From a checkpoint of a small multi-label image tagger: batches of 64, trained on small charts drawn from random numbers.
Rows from block 6 of a small multi-label image tagger, named by matrix and row number. Rows with one number belong to one neuron. Each number is 500 + 40 x the weight over its row's rms, rounded and kept within 0 to 999. All counts start at 0. Numbers have three digits each. After the name is the row's rms in percent of the matrix's.
After each neuron's rows are labels from the 100 images, of 14976, where the neuron reaches its largest size: "top examples" is what is common among them; "lies over" is the class under the peak. Only what is clearly more common there than usual is listed. The data: small charts drawn from random numbers.
# u: gMLP up (value half) (model.blocks.6.mixer.u.weight, 160x160), inputs 0-159
# v: gMLP up (gate half) (model.blocks.6.mixer.v.weight, 160x160), inputs 0-159
# out: gMLP down (model.blocks.6.mixer.out.weight, 160x160, transposed), outputs 0-159

u.137 101:479516470506548466528434476518436503517512514458504472443448458512499440427523498523520545512525523538497462479415447570501524580503480566512473444457525460444549480579508510518430513467459472531470480474508529526488582527466440524495505476481392506509496553495539489485536514490542438443470466514441500548545512486567421503519440509545478511492450482514463437476492445470534504499457431558566528573530483413542517490500630524522491533467528508443514503484455475573505486474473557
v.137 101:524499516438470524496458447536570504513570522423541507455449457413543506484416542476549489490482475445506545517499492485463482453580441466552418485529462510472527428498565395514476532537474577474509546427548520516556532523496495491500520523568506469501485517518545551560442464499496470512407498485536425505466568517472483471432490494461541509428467448497553488518517557471487502536518499495541534496487421422459522498510498509459526513494471548585471487525563488512555555546498479
out.137 103:511490531539451529529492518493502534488480555485511546589571518527502429463459556518495518485483531510471473565425483440514451544491545592486565506466478500506544587538516437410484472564479493500480433531496538485494525478510530462415462467565450460465482465538484500466506490547484481472522559431518419456501545528542579441442472511495530523513476525506536506450475522547545502527482563525482506499418555502418490537472504499582536502539489561448536573483425538512456536439493499
top examples: heat grid; items: four
lies over: data marks

u.132 084:463482444539498545529490430474459464540486499472491466542460455473621556450493404513479488488516536583526484481467457524489447494478434518479590525485516537434539408494431402499481532479479535533489525514535555561512507521479485507529548480470570435487506425442489547543500499536507590494573450520475477466501507531517540481424525519481549508455544502542482461524525523601494503449454450526564536488556482524531507525519464523495508473519503474507546528426566502456547486464528484
v.132 086:488537462529472437574552520469511524498551446481458455568438476509453433453519565444494496557542530503534530423531550502452418495515485463467601511508524432503523452432458495479519529543481499453495401514545462518541526459560484485511540499544505532565510465536506519471474437442487552505516475537510500505464462484477482442509477562496602506512479505507543483606545437523496550462455549476487461486553492517469510502515542448438493488456518541550465573521491563507470517470540577
out.132 086:487539489413445514462530469517576498450545438452548483461483553545547568515482564502514530579456581458551485536445415477504520551495474550460438513562429499548517506524448513544518502466452543477532542492495523527451534522505491481502542465491502519524517507473539494505489476507494487550530528536446511466492467416473439504478512542587453475510513551520496439464491600487508506543546528470549465524522546421506475550480489427425429470497512515557464580480453523420474447523477504
top examples: pie chart; ring chart
lies over: data marks

u.30 108:446555551542458489497466518473530539475562568529531523557498439525446513523453484473500557526492405510590514423479491556477510530465483538469558470469562471464473454517489552471521574484519513591464505426484478528563526436538512455556496543557444475493489493547547544523477513499522499494528525525484496526577483486514501560537512481461486516504496450488567473468530481509511448563470514465541447575466500533451539479497465376530443437506488469512414502503496473420479488484410488
v.30 101:477517425502468476496531437462552532476474531506466461523477511459459419510512543506441472436478548454534509442521535484519514547442525503505573489452541473520502442476489455542508434457512349486497547457466503452607474550478427451555564482536398396491529476534547471485444511486525592469469493529568482489504482529506496471549508507521519482478455499480461513436483517498486501482554496483488467541487548442468465502502466572436475484535529537447524480526523555455537531468474510
out.30 106:477480459535502477498500525522484528451536479526500513525485398483545491449508504517432435523446501451475592526505439534560488439483482499524470508529491500503504613505510515522520456487537514498550517506485503496475485531522522563546531497551435525519482444433487548439462514544540579462520570461531494523465422543457469514447518516482440601482566541459470502484502470502455570458510507479438531425460500460542457632473423493477478477491498511525467541546467565500480522506505601
top examples: one colour; histogram; peak in the middle
lies over: data marks

u.86 087:495561440424502519538546556489536599559534450480495457401483514595510445440494531516517423505511530508531439513565507481543496525482494574490520478437541466442488467456487539562526446480475509521550499518510499473480436493434490414498444488433452512470539485525505485489461459483475497455484530513458501442481442516524554474477479450466531458458523484500476526394458477479502440499527525444430485493504470526516517505536568570471568438503527542457397463492448500524492470481509460
v.86 090:500499440426455514449504477488475532438526503552470501560512500513427468547608534520552503462454538502540491583463397422529491511501512520552515462535498564519507487481466464556490400464518499544538512535494496485435482543489533552497505463545504522540496471483505493469494563505544512521463393502467500488477502487496475579565608482498517530583522533522584541515453423508475465528475486441447543435429501526491535462550522546545448518477507459488523507466515416489499500513530513
out.86 088:548505455399468497466473533445459479492493555464444498500493492491524486471497520582507564533466514562533572560576528458492469510510522477444465509482538514498514473476490561561519563503567542475516516472548469443413486520463461500461430532512483482524519456476580547495504568552494420477556438536444495493494493506566438507530533490542495504538489540424547539519545483498499524533487447471549472477543458475497530519501419504390495504507415534449509493562473482416511562544454480
top examples: dark theme; heat grid
lies over: data marks

u.123 105:496488435441510459532464446407447515460489519486508519490529501515548453471490569436529465529390486521477495506493478547556492467488462593515526532480474565496441509558529551445470532490501500471555539528569561512510508476482620437493488474452542492481524494518582507550485514512515528526491512603524501507508498467451492513548449399543522519463525529507487497509562495453539502520472547566481472475477448494526515455580592470469446455485501467454526546535536450531516453466430462
v.123 096:468452504456512494600509404491522539496469514467470545538510559493503545505439492512495417524511460465494455489541482455510491505471437510484508545501447523499540485631466464498532486505492394505523465523407516454499476554482481504569480505468556426508435516478543514543484495464529422514417440491457534512495476497491456501444604487525463477479485445560588472551495418483491567491482498462482517479500504486481478551594490477512571459483490468506476455434547530502529478480536478
out.123 112:481493496517489428451558552484562401387495491514454498495499527499445496487489458540443467468488521492531508397504522542505491487477469543546477477546543463531567478535478475422518521520462600513501535515526493565473600526429499454455445500502507503570445403563504504440457516504484512517468526490467526529486519507509515446540475492482482535483407510549571496570584463504445545534511530472464487524509501496476505533522509484545577509457489471473444610466500529508529480481556505
top examples: falling; dip in the middle; histogram
lies over: data marks

u.159 088:498570477540542442423527484494547522466541492552520544429527488542580510533482440507495537513535487469542408495483454568573499448488476495437446514475479347503522485546502446485473430457528473524437501425490491482468460466412491550503496526465469526523461492503519532495462446397467535474486481551490566503506520488556436545511539524552543510557510527589467482528505507472501468546482498518487475450516480481507483471444537526510459428479519502552464428581528520522517494472520520
v.159 104:515517463442386503485489488460489469555469517426518527473477431547462491473453522476549581419526460457448503430445435508433462470481462519569576508399465538549523493536546490463448496448460548481495507512508513463493496484520493476486440493458515506488555491519499495504541558507523589516524464586506421461428521434498438528527489453516460572461527582477534516526416454465513489436534530496460485531461495541468521478508529543516541542511530511510425458554496486468508485493508463
out.159 078:492552536514515546500445557519488494493471497441513524514478492553520500503534485498539541477513529512456508505527490455491474499522555507448540479574504485409482520454539498470480469515466504502520557527498444536436457603464468457584515522486499486514519461523591544558506505489503522456482483538479495468497515463445551453511491433393497561539530475503482508568551518515517421643539472508555540461457480512439466524549505483555581553418536446564489458450549556482471456542519545
top examples: one colour; area chart; flat
lies over: data marks

u.104 104:494484428528507523490481446426493437467569454473474501511431531573453482399454484519504442576454476495479579484419473482441478446477504510436576486511468485438559559533487480458495512485498555494543507532448483483497508482460496411509546523520540445479498455446517493534478506475565479473530509504460457473494509498587499558480450427555487534469501474476493455548495476502455485445496478535510511489557559515533514495456520561523460539483506481443478432484536453571547470456603576
v.104 097:518537543403468513485498510553562471502477508474477490526550502452557436459482506534482468609501526499482539456494404442473514558514525492495522437450480447490584462592559459491498440437525493494481537562528460509536526515526520431502437521468450540495519475507561543530506472437534559464436509519520372478503512420492480527486536525457525516522545466458482533533532526503505483471499523473463442474568494474524528546466531449486516516507582491457507530529393550537480454509485460
out.104 098:509465567438520517467499556539536556504514477472444524508536417492483465497557442495458482524442457489566466505505437463557517514536525456517501515470465570557522499501469472464431483525496499506475542433524483524448463500463596479508496514525447483502533467588481531402552515466454465465526583562489541468546478517482490499553514540499443511517579462456586486503492469517438507510522460554421549481512508477453508517407535467516495496450528469458558548508420466476433497556458565
top examples: ring chart; radar chart
lies over: data marks

u.38 104:572486504514478510493539535508500608487499487449452453504440456505492501541502536482508441513473465496511419494491542544484464404509454540604460536485447606497480554491479430486460569506523486535479517539531528489532403462493594522481476522486491452478514549494431580530479493447532512457482467559510480462487544582527468503529465550516489436484461459524481477493517474458524469467514521464444493480474502473567512616506546493428469498522514562525502515566551454496450480478552466
v.38 105:529464464480436519486477519525482559398512544494458475536512467524497482528482486503532502466465504529447503457444543566491557485497493521434482495464506437509566535524531494504536560507471512530430506509556511533491489398483588451549454539525483450442540528485493444519441473583501515464470464513471484476454488576528546508525471551519472480440451493490472524494539436535524516533553499525516470538475441421461497551520506522446531501559537429493515586537615496425419431516499450
out.38 093:580523512488487481542429505538557480480485515516473492441536517493486464494515505480542503533531554510501450547495535513517472498509460496470503516523486436446454541512515554433520551564485479506407474524545511452479477461468560549416514478419520463490473513461542460456471500597468520469519486647518508499497516476520473495484513528603493459513559557468533519533598458476545502514540452449482527565449491448580501517457522433513541517501436458548503453488498508525400440467529478
top examples: stacked bars; peak in the middle; items: three
lies over: data marks

u.124 095:520444514498472503490549506496486528503526436459468481541435522536509419481533536530497498540490481516482438471445455481521448591530530504531461521505568491493513459468457556452433443516470504608453503502557541521503487493509486482501519531548561501472550563586376392502535513496508502482540467479486470469502502526589555446422486543569543568482510507510475504545455487530540504508523497483525452439523498515565497489540489500474497547521519476512481505376548566552478566526489456
v.124 097:464475443527546477477473514557493533516541473498493553484425525486555461502478547379452531530538483467537473530477481476559467537532548460496527472478489453558540485514444521522572457432495467521528472526488523556558454522508486481515522473484548460502584500538429521568512459458512502536477505512557481464534454446593527466430503494544555541482470495480566600579469451505504503538505529528600521466566516590606486469492518479457500440491551525489517489516479459517484546511472472
out.124 094:541553500542559476523461523505474533509485566514508456498431491499496534492589487497510476534422480487514488484478482514484484481572499560465452560474568446459466570482570530548548479485547477484536480473505527495494548479503555448556478537481471481448465533517467444560617578539459562554452481493489539511529538448486624536574549491509512456457479438491500507503526506489495561435589510519490459505464521511513468490493510418493477508445489470492527541494452478551467402577504477
top examples: ring chart; pie chart
lies over: data marks

u.133 084:537465462467519481489466540482530470572547484480550512547488398482517449501558497428471542516467603483430567550437480507405479577428495464462463533485537520541420449475474621538533457528468531501500553437544478527500479536541455448502537504456479472481521536452490500548488498420486489511460528458495571489484504531572512454406529465487478483517468546455471469514554463516518504548537478451503525488531525462524470456489543479517465466528483459458452449498478482470436514462537459
v.133 098:515542511528516551490553575537478469515500537445432483400453535543468504568516537494471539495486583505503510571520477511425466495534574587456522440423541465466462439483529481494509482520527436466516548511481457572539480495520478595561436507521530497446411517521497505536476461485501467513458463499517516468508473470544479463524599407496499480520409549452502494469480505493479530465538506455498472485489453482586507466516506565511509480521618496503456454503531514486480471470539462
out.133 086:569520498477517551481519507495556554503509600461570497471521511437554532490479509490511497509430431464472505499550449456557528466516549505537577514496464563509447543498527462546490526456517424455493462556529466443551439417525504511541537562453608528549496505549488491538500523491595582565456527445442497504525487507555532544502568492499535575554455477499501540488503452461545536479502534421495545469449519547539534479495438520487465532530438537490552512529455471498524474492489511
top examples: ring chart; pie chart
lies over: data marks

u.40 120:492494536519516503548516442520499541497491494429562557511474575537513490530513499457426512524492523488530526540532470498514481504578567549593497452442517475503522517429520535515475450485562507538448456446473524477462454514542495480460515572509431520550538515478463527513509477447517511480437507484512537461481429496503578460472487473519457518425466465461451484517462611503496547510563545486565595455445467455470392465448548490513485484465532544526501459567491439495525517447414517
v.40 119:497522597464458483488538527454442448489517463542512559543475435506484446453506504501539509571517498473490470496545428579509528478556474596421484436460513532489484524547570477486471442555518511462565519483531479470488542453531474513447400490537571533503479503507487499524511546466434412499563468488553453497498504519534492537528461461493562495500513516572560535443597476499517424511508492516418506569513490524482527463537558545566510552502523488481523557448520520500502464499452443
out.40 122:539516427526548600457480488501506462554483518504433583457494508448479499416533441501512515470466497467447539505513527540537532482566577532498453534444458460480453514547507512519572500525544460552485447498522488539464514472487497459493465460528463503514460588463462509543472522442450543518518411445479468512471469568541457486486478563489525522463443512484456479484537459473403574531528482563451451489534475471474460459507542555563611503481524527459536532485473505455529514548543446
top examples: one colour; histogram; peak in the middle
lies over: data marks

u.29 093:558509564565462426520492475538469507465536449476486501475554502488417548519487519430460521459511449536507481485448477479403528498466467526564499500510546493613595483513517430522510502475473500460576532525489521499590482570476569510491519513592530589477542526509495497483491584465596508497471540480574532532461500490475529470507529561462484451516486515481484473490553494465545446497419570479537523491508497524493514497513521453586449452469511479445508433565473537521520482489479482
v.29 083:523498538498540512484535533498523530520511452552482491508500528458494525504404502507466486556478526514456478506518510427418511575426524560459548512545485529516486575511513468521496486546498471545527503518553493517477502492474474499517440469561477541448561474546540489538517431510498516534504438459543543453448429473475413404595582490550542515474467517500546484520431471506560538491541520528512549578526484450443504426537503554530509439466483389467510507509465428578467489514451491
out.29 087:501500542375531459493532468500517498482478523484557512590486570480544560528514525462496489499458466514498449517532462502494474426559495407552490473511442523492482455551472458452469503529518513481485513483518544498481469486495525446538497469469556395454555416554424434435502476464464542490490520497489541513551479450464513504498498436484512506492525488450449473555520533485496464509517503419480555537479407533566570432533492471617485507464465493469467564503540472493550423492476522
top examples: one colour; histogram; falling; trend: dip in the middle
lies over: data marks; legend

u.99 108:521552512545450537478494517431481434549434465470445537451548493473524523447555582525531521482583480537511456505549497569495497448451501506479458572462513505465517528480512482508468519475497473472545565566463480551452454531448557548412570436444453439453562550413469501605498493513547525556549538552505439474478510481492530517476489488497458501457466561584492490502425519480537499498514487495508499478556556411534498507494465492490506536538496575518526510556491503494526466558531498
v.99 117:509442540542423462506539567452513559465489503511529547499447515451511424471512440500478504543476513554556481577424507505512483485485513448442417448535509496449481533444538460532422509526468509510498516543495541523548536529436540475455516584508560437524523532469453539539535507483468456466502459502540572522541559516508504464453444462480479451489434463490528540596558507542518497584490479498518469516494533504580514469521491496478569499506544492600534531471489546393500541509469503
out.99 115:507497568465495476505483445551487511481567461568531472523475460505534554508547453458487423528461510520541542456517472533538534449471493464542513522487540525506553418486497498483455595496542452529486462481427544487480407471483514488547503548538463560494551425473491492508430447516493586568530528513516491516563464582476443489482570540546507459464477490507559492460469504460453494426490540497484525475500556525484452443495538531501524561506452484512612466542463429582513521498468443
top examples: pie chart; stacked bars
lies over: data marks

u.50 109:455511458433538507506520567469512495511491529550566513526551555458495533540444507523509516483460517468485475477538505436480453490497515475544466463499574468551556457536515469530580500516487483497496549489498525524487553528514450528516497496595429495528522436468561502464485464500501495446514517424535530543450525496421445578494462477382505587575482447448545429440532539431524540513559529443507515474528458504575493480521414476435527482466536421550525452494508519523482521546504484
v.50 116:481568479518442467475590574514477481484529449474530533483513504484459473447464524433480496581465511556520503523491539485519428499500482447544473535573469529463453485473436511574455553517530482571482503496507508509622551415588528509421535520466514509437510552454487484494479438496486415471419505456514483488486454496497496423378513478532507502579495525497463461545511492503547464502515472492516487444528540509440564448477484477436513533516484563457457499543494477483506483493471532
out.50 116:480470520460432509550462456508555519549493508448615519533470486543458508461453541525402446482471484485529502549495516507498418488607514488438480495547494510503411533472425514518516525448469519503471490517536504447430460609463543474515527479510548454539457475508466428572576462492486518493425518502473495476537530534520494486516526511558508446478493442587524532558507472477527428510494467556505456540454455515486457547537526551568503537535530496499457529539490430495546452483537509
top examples: ring chart
lies over: data marks

u.57 077:488491476510560525509464475465535430456432464405494529445541568533555489452488545473524572496460488489525568510428509497480481427487454555454412449497544504505547513576482476463504527479531517469475509468539434481447452583472568489515480485531463488511450462521480461440562492462450486488491551474561444535500470499485475497496363539577450513482550587493482480513556530498517540477463508513485542510545464430507566501488558476470495523503433455496493497479465531499437498476562510
v.57 091:487524486533531503501488494522447528438560542526438498528534497427491488544516446537484403498512550456500563479597464506464576486524518458457556425484584410485530472496510521512449560440424541543527506444495425467561533524472477464525494552486507488505524514545473506485538488483502421555474452474496534470485550574470540553546481476482488448468544480519504559490546427551565491578475478510547518542520517486554496488481526485475551448500505552552529438494460542519489551462415539
out.57 081:522464499493515527523439484466531491565462472525530547510503488479489612509477467467553493502446434508514487510461450464492504512510551504494457405493483461526471526512568439557408524473490529467545544517493525517511496490513465430556482456393474607516462518591514507480500513502433511435545538520423522522503495461485471531497459523401469466469475497487449485494534520559521481436429507440482489497520446464565582468463566495546513515447473474488530477538498502476512387479441510
top examples: heat grid
lies over: data marks

u.47 094:560425530499453471527497496562518415504494569469500487493521495509489527478477500525609511527487506511543502436584477564452473438424457529465435471490553511463491543497468458473496486500512449488562493530465537500461502444515463542505509494470516465503551456567521526506437468546449440576501511501583548465508496489494496506494510407534471454444509586517436462421549494501548434498483519461442472501563486503523508474526497490497531418485525561455602499501499562479526500511450594
v.47 090:525461503472492519507584456513528547571474490480481469503445495587518540496539470566565437533472480569492499447485421537470546500557418476408495487468492491472554532514469457544571508537446480542495538436500482594430530523490482558486490524508513506502423559533541553522522446449475478452491535458517408484510520441484545504518495471534488506460501538488443541543504445488496446448515468511521563425486482488536468479517545501468504480547539525502536477390543488450431472523560468
out.47 099:445513520538521488502569522470539523532532501492472499430537525455562472526461466530535454517558525487516583413517463515446482513562487486465423447548534488408488525582479480535440514513478522490530517444495448489481513495547476487563445523500558557504492568446446495475484583541510454466593508468495481491509538459496526486533544529478543501511429577466481553506530535540497491516441415467454433503443513501516550486550551575602493451480537569450534487473543496480519476508459476
top examples: one colour; histogram; dip in the middle
lies over: data marks

u.111 079:488470505489494520521545530540561584392539372537512507486540475505440496462506561469484516505483517429546513525501472482524521483444498447471523459491513462531438498507493467514496478520518545515573445514476500478529425457416542562574462548472504467480481520504490498513522511509508559475515477581498572558530520476551498559460458516507507466620464446509467500462495488472490462468543486470455549553549554430535483596539543474565484431520468527520486532488510536477409547474516489
v.111 099:506455447565468587513534462428470475494496407471514519513571507477567444541472466540503547493489489469496489488626459536509542454487480509484495449402513527511505544481481525555493518510498496606474446475453502534497540533518431504480414479469478514495490519527572440507522551468485501576523573492494498512498473498490513486536489489477544450526504521384562515548523477521573511494515523546494456545520480535479526482502488570489498437505486508498468564603514526448504460453483602
out.111 084:527512550427440488536554518518557481486453503520413459528481511520538470484549512511520555482439559527522502470475518489502548462499475548516471505534515482468534535509551475517424534532490526458524538469510586571535517463470512500511559543567469520497545500539430466482448492418516556464432533508483496482504534528473474496435472529501534531485504613561618435518548515490550488473526515505453531576506509488519528625560573436527504516526529426529506536511486489556473516559476552
top examples: stacked bars; peak in the middle
lies over: data marks

u.42 082:550459487494513478544512442491506512437557525527415570477467501444543506482537447521504424521472549490405543551478528495494510562474409507516517524536515477467577514521476500472408479514545545544568496452531542496515442477533487430518568582483545483513498509513523474457533510502509520502532441529489497507461509579479518541496502499550438570476483407536435507484442486503602505469436507480486574503504478527525556514483592522494528460582456537463500433479548478482532489530446501
v.42 086:528535514475450498500558450530501527496484469581498541493446476503515544534510490506476474485494525542446561515538502485506479549438461540550546445494552491544577507501500507590539445521395499476464510518472387487506482535500464518554554449579546494451536546507456477542559455545498504470462519510465610548502498460503445543478542453546452546550538474484475523538420464530432470440588511535518510482487540442483504462488458481540522529511487500541517523545465479564544466446588477
out.42 083:540439546567443496504498512501613547464490475508504592576496544478454485482509534538496457542475479555480443483560518542519510500484560457491463452500468488465527542475511539521494536498479530501466563483498552503626468501498442566455520461507442497505500539496490435532433524502505559442488519452496449501485468439547535493556473455498523493496446489561506450499504461567437531514436442514558497434536584521539489447482485405494465514462465585489460511568475490516533460506559517
top examples: heat grid
lies over: data marks

u.142 092:485520487524493570534522537537520517409507445538489498551500556536506503445536531554437467472527490540511539548448499505423451463532538464519451488558544528517594500455517516441422555502510477497549492524513495485482409480548561453501495473506507534537523472452555544488414568487524453576468581471559589473496519486489488497478526439504487474511506500557437480463468423508508550514511503485513495564539466464545474532491550547514519560481486553418487451501470470581551475476410493
v.142 104:476494518479534546403572491487461461464483541519522499595580490442537545476526457531469490533515481547527448436523448579523568441454515494579527473516544523458485499508566469537484557524507570500478555493535455512508504578490576452519522518484469465519494573604467504470491548513535522488528498576511554498530557503501487476457571479516444448548490545560475516497447463478494427488514469531495487485505435526572539467507501493448452472485542542485566472554564466474447521437518516
out.142 093:484505524490537531552496491484506495536547496461508451513572433470490452454580578510475364510465487486561512522523544473486481535491536480495527558469487510474460499591480560468557436496486455430514500452508535518487478439502500570526480480536406504531449513493477571490474449534498524523407454478436492548532484538576496551519466581505481586540512503522530500460515480489499469544427613507453524484488588460484482486476536548492540516521495544481582471469461501469499533467481509
top examples: pie chart
lies over: data marks

u.119 081:466503466461546509567518516457512413441498489587518473512506515512538550465496536540443492514503546427491435440531440464482477512455498513528525509447608564533491487450540483508462497508479476493513455512445464482525502545453518511494417533451433560518535481488545533453529519509494452463409500528593541529547447527482467435490531532566491542502523395482512441462507459490531541546465538460456540500434514467482414506453574502515400515494493466493459484518490521476517556531528549
v.119 097:456480513490495571534541508464460490516539449606487453469515549544465489587491490517547498431450534514493512525511497468497469496514479453473541572437533493494480475490491506546558446516473499515503562484505448534516560516479465494550569501469440521517523382527536494489527484488581517499487455525469536525545486476488474532564451455498553509544466507465441422469477568477443511459532530502475625447452514482565514586479549435528443508551539448477498425514485563433510495493540520
out.119 094:415481456508529507559494430476435502433558408549517464521543551503511546547477547466498502495461504502562498489436523506497459529518497538558511462474463502405488470470554492510497521495495509426524536502484430505605455523514502511511577501476495476446512455468416552469496547474494517516474528503526518555574528518466424547456486537451465583467504449511503486507482512480516441514522538570586537513526479401440450496526404480445477535524515578499544487532495544496497535468453526
top examples: one colour; histogram; rising
lies over: data marks

u.155 082:493508558514534478554485564519572457522483412508423467477481427478483460499489549496553503519484487562544521477546415511469503492503478454488531429492509506526477541583410483494480537500526545564568506534535494566538485396509518476511487474443466466518471475581488467549549421510460534478527470431517502491472543543587495516522424439413516482470547530555526513480486497531556459554481502464515496529533483544495533561561499547553483447490443506421541483519445506509517459494528456
v.155 081:529468477418582424504532436466496410534470471457416509457495477497432519499518492486608451542465473505540494476411545484529564541493467474507483477460507511487511535505488540489480482448509539491558509522452489503502470521458527539558551513473495487513480488405512497488503479446484552524461516535531464517487422492476466482520515581537494498472561500530491513522515432503476517482535570562529606440446509532454511501448497548467488463445546559459512519456522534491482412505577391
out.155 084:519520577497436506506485515569569494518512546454491505480513438453482533480503499478492475578549473442599499525592478548452473529480499509484475499526503554619512497507506528431438513493481535537534549476516490484472516530546527540498471512530503496470440504533497472516456565508509503485509602466427543545459513507533541444525477489455505550459472570472539542494501534511487374495418529422546497506498536492456571503517530409484553495503573447485550510464527581527547519506531494
top examples: one colour; histogram; dip in the middle
lies over: data marks

u.0 098:499514549507488477563492545550448469485574432440532502523485507504582389497457491500456442554473461488494541525412521457489457465478491463435408520502483460536494531458528527457559511484491583543467486526472534534499450431500491428460477508494533503455536561519513483563549504480467477551449455560454490449502529540518461432529499556448579499503470485503433510556497538490516477508523457506541491467445415500517481401481519465439495477518522526482424450455524482547470540569482490
v.0 107:496451473486465608484474558516519414520377461489523545494518553453415488517460477526459528534480484552433486463593492542415485470483520435532454548533505456562466505390490492504533489527539496548486491493564435543440490536388496533505564471448546556488506534443500529461487498527508566491497511502449500495515569500499481445467494524456472476510523488568531554510482521461491480531527540499498413468507479582547498560483537486518518495471453466509545481474462501541531504468525497
out.0 099:492546426491535486433465470529492473485502532509497395476518503439529539454430524530465464499398468485497465466453548440519589515519534464452508573466588488532517447570476542447455435491500504528522501484546566486455542506473469487506499536511534545508580514572502478537551524444554533538471500520457482399555478520485523535464545433466516543492515502564591472533509521469452510428517462506529498525497538492521451565515532556522467516470491476514511483404501504543581498499495538
top examples: stacked bars; items: seven; rising
lies over: data marks

u.65 090:491456530522504448487508416517535553427450479496462502508442506520539469475585457504498462528467543495484504497458448541468489514588484475444536458512434426565565499510495513468518516468482462510511500572491491487541522420513566513516514439419496461432566532466417486515579499540489503602453494560489431462552500555526536447471479441514424477395535467536446481493482523496469548438519514471521451460526468505471520464500496496454538561450506516486531457475513461464537512455555499
v.65 094:564485485560507515545468503516550535480509416492509493520524521458470430500478463537546543529580470491465524514530533469511548460576533447542495513504402436477522448469541516519489486498447465431439501457532487468469548518469467463518394515447557507422471522444569461463588481533476509587565507485521527421497468539503436408513483475533512473452502493473493563516469461470506477457480443476504465469504485501452466539553496467498490558448460521549513463408526438488475541530455484
out.65 086:476513568476508574437475540504376558518468483479412539561531528500530511441537464535494443540497485500502554527449505468515425453524530511520476474490429545554488498504563456515475442522418496472435437462503509510459490589507510449561555519535479516509559535510473494498443500431521515428497436480505494528477570430517492488395501504471553437500514520418506474460463501440513533490522476480525535551545482455567519521492535505477518480417510439455471528547461463488492512524462534
top examples: heat grid; items: eight
lies over: data marks

u.27 072:486437483522483501514417538495517530467573465566499524479473469515534512514465528465431567577517545519561488576425429536449480542471517496468434534490452505491463415437440561498505489479460459482545520543451508536493503507483448473530503481530504471440460508426469491473496525542510462501531521457466375505577507463517512504469543438546489516505590420527526458479483454514480479534468526521472517565460539549521516507474517485489446519525442541425480588482473515522437478478417474
v.27 075:499488505485570514543548504516492578532507499509510532502537443529497461495464540497532547416548541521552521532577540513567457479485446505564491491435422493475471521491479505487497462609528474581444416509517492480503500501503432521482527469495537470559490423501508499562461520510576538481440521527508538429553479526495533550490386511490550569511475526522524436551531536550473588475540469502444524453539438445520435560521536485558481502494518480500479548497560469492518491491469579
out.27 074:495486565532527473425534469492571507445533510539444478512531461483443514481487548470485429492504540505474515535442430527519477485472451475492519518488607456544457443480586494501505537500461455423558578508536528479521522495573470532547473526451527494519502565498525432489514509443417499488465475461532475556484508416575486474431482537442479526443495498530469561524503531555532515478522540474461458483485533520515495465556557480513517489477458469453537453575462450393494437557561509
top examples: dark theme; radar chart
lies over: data marks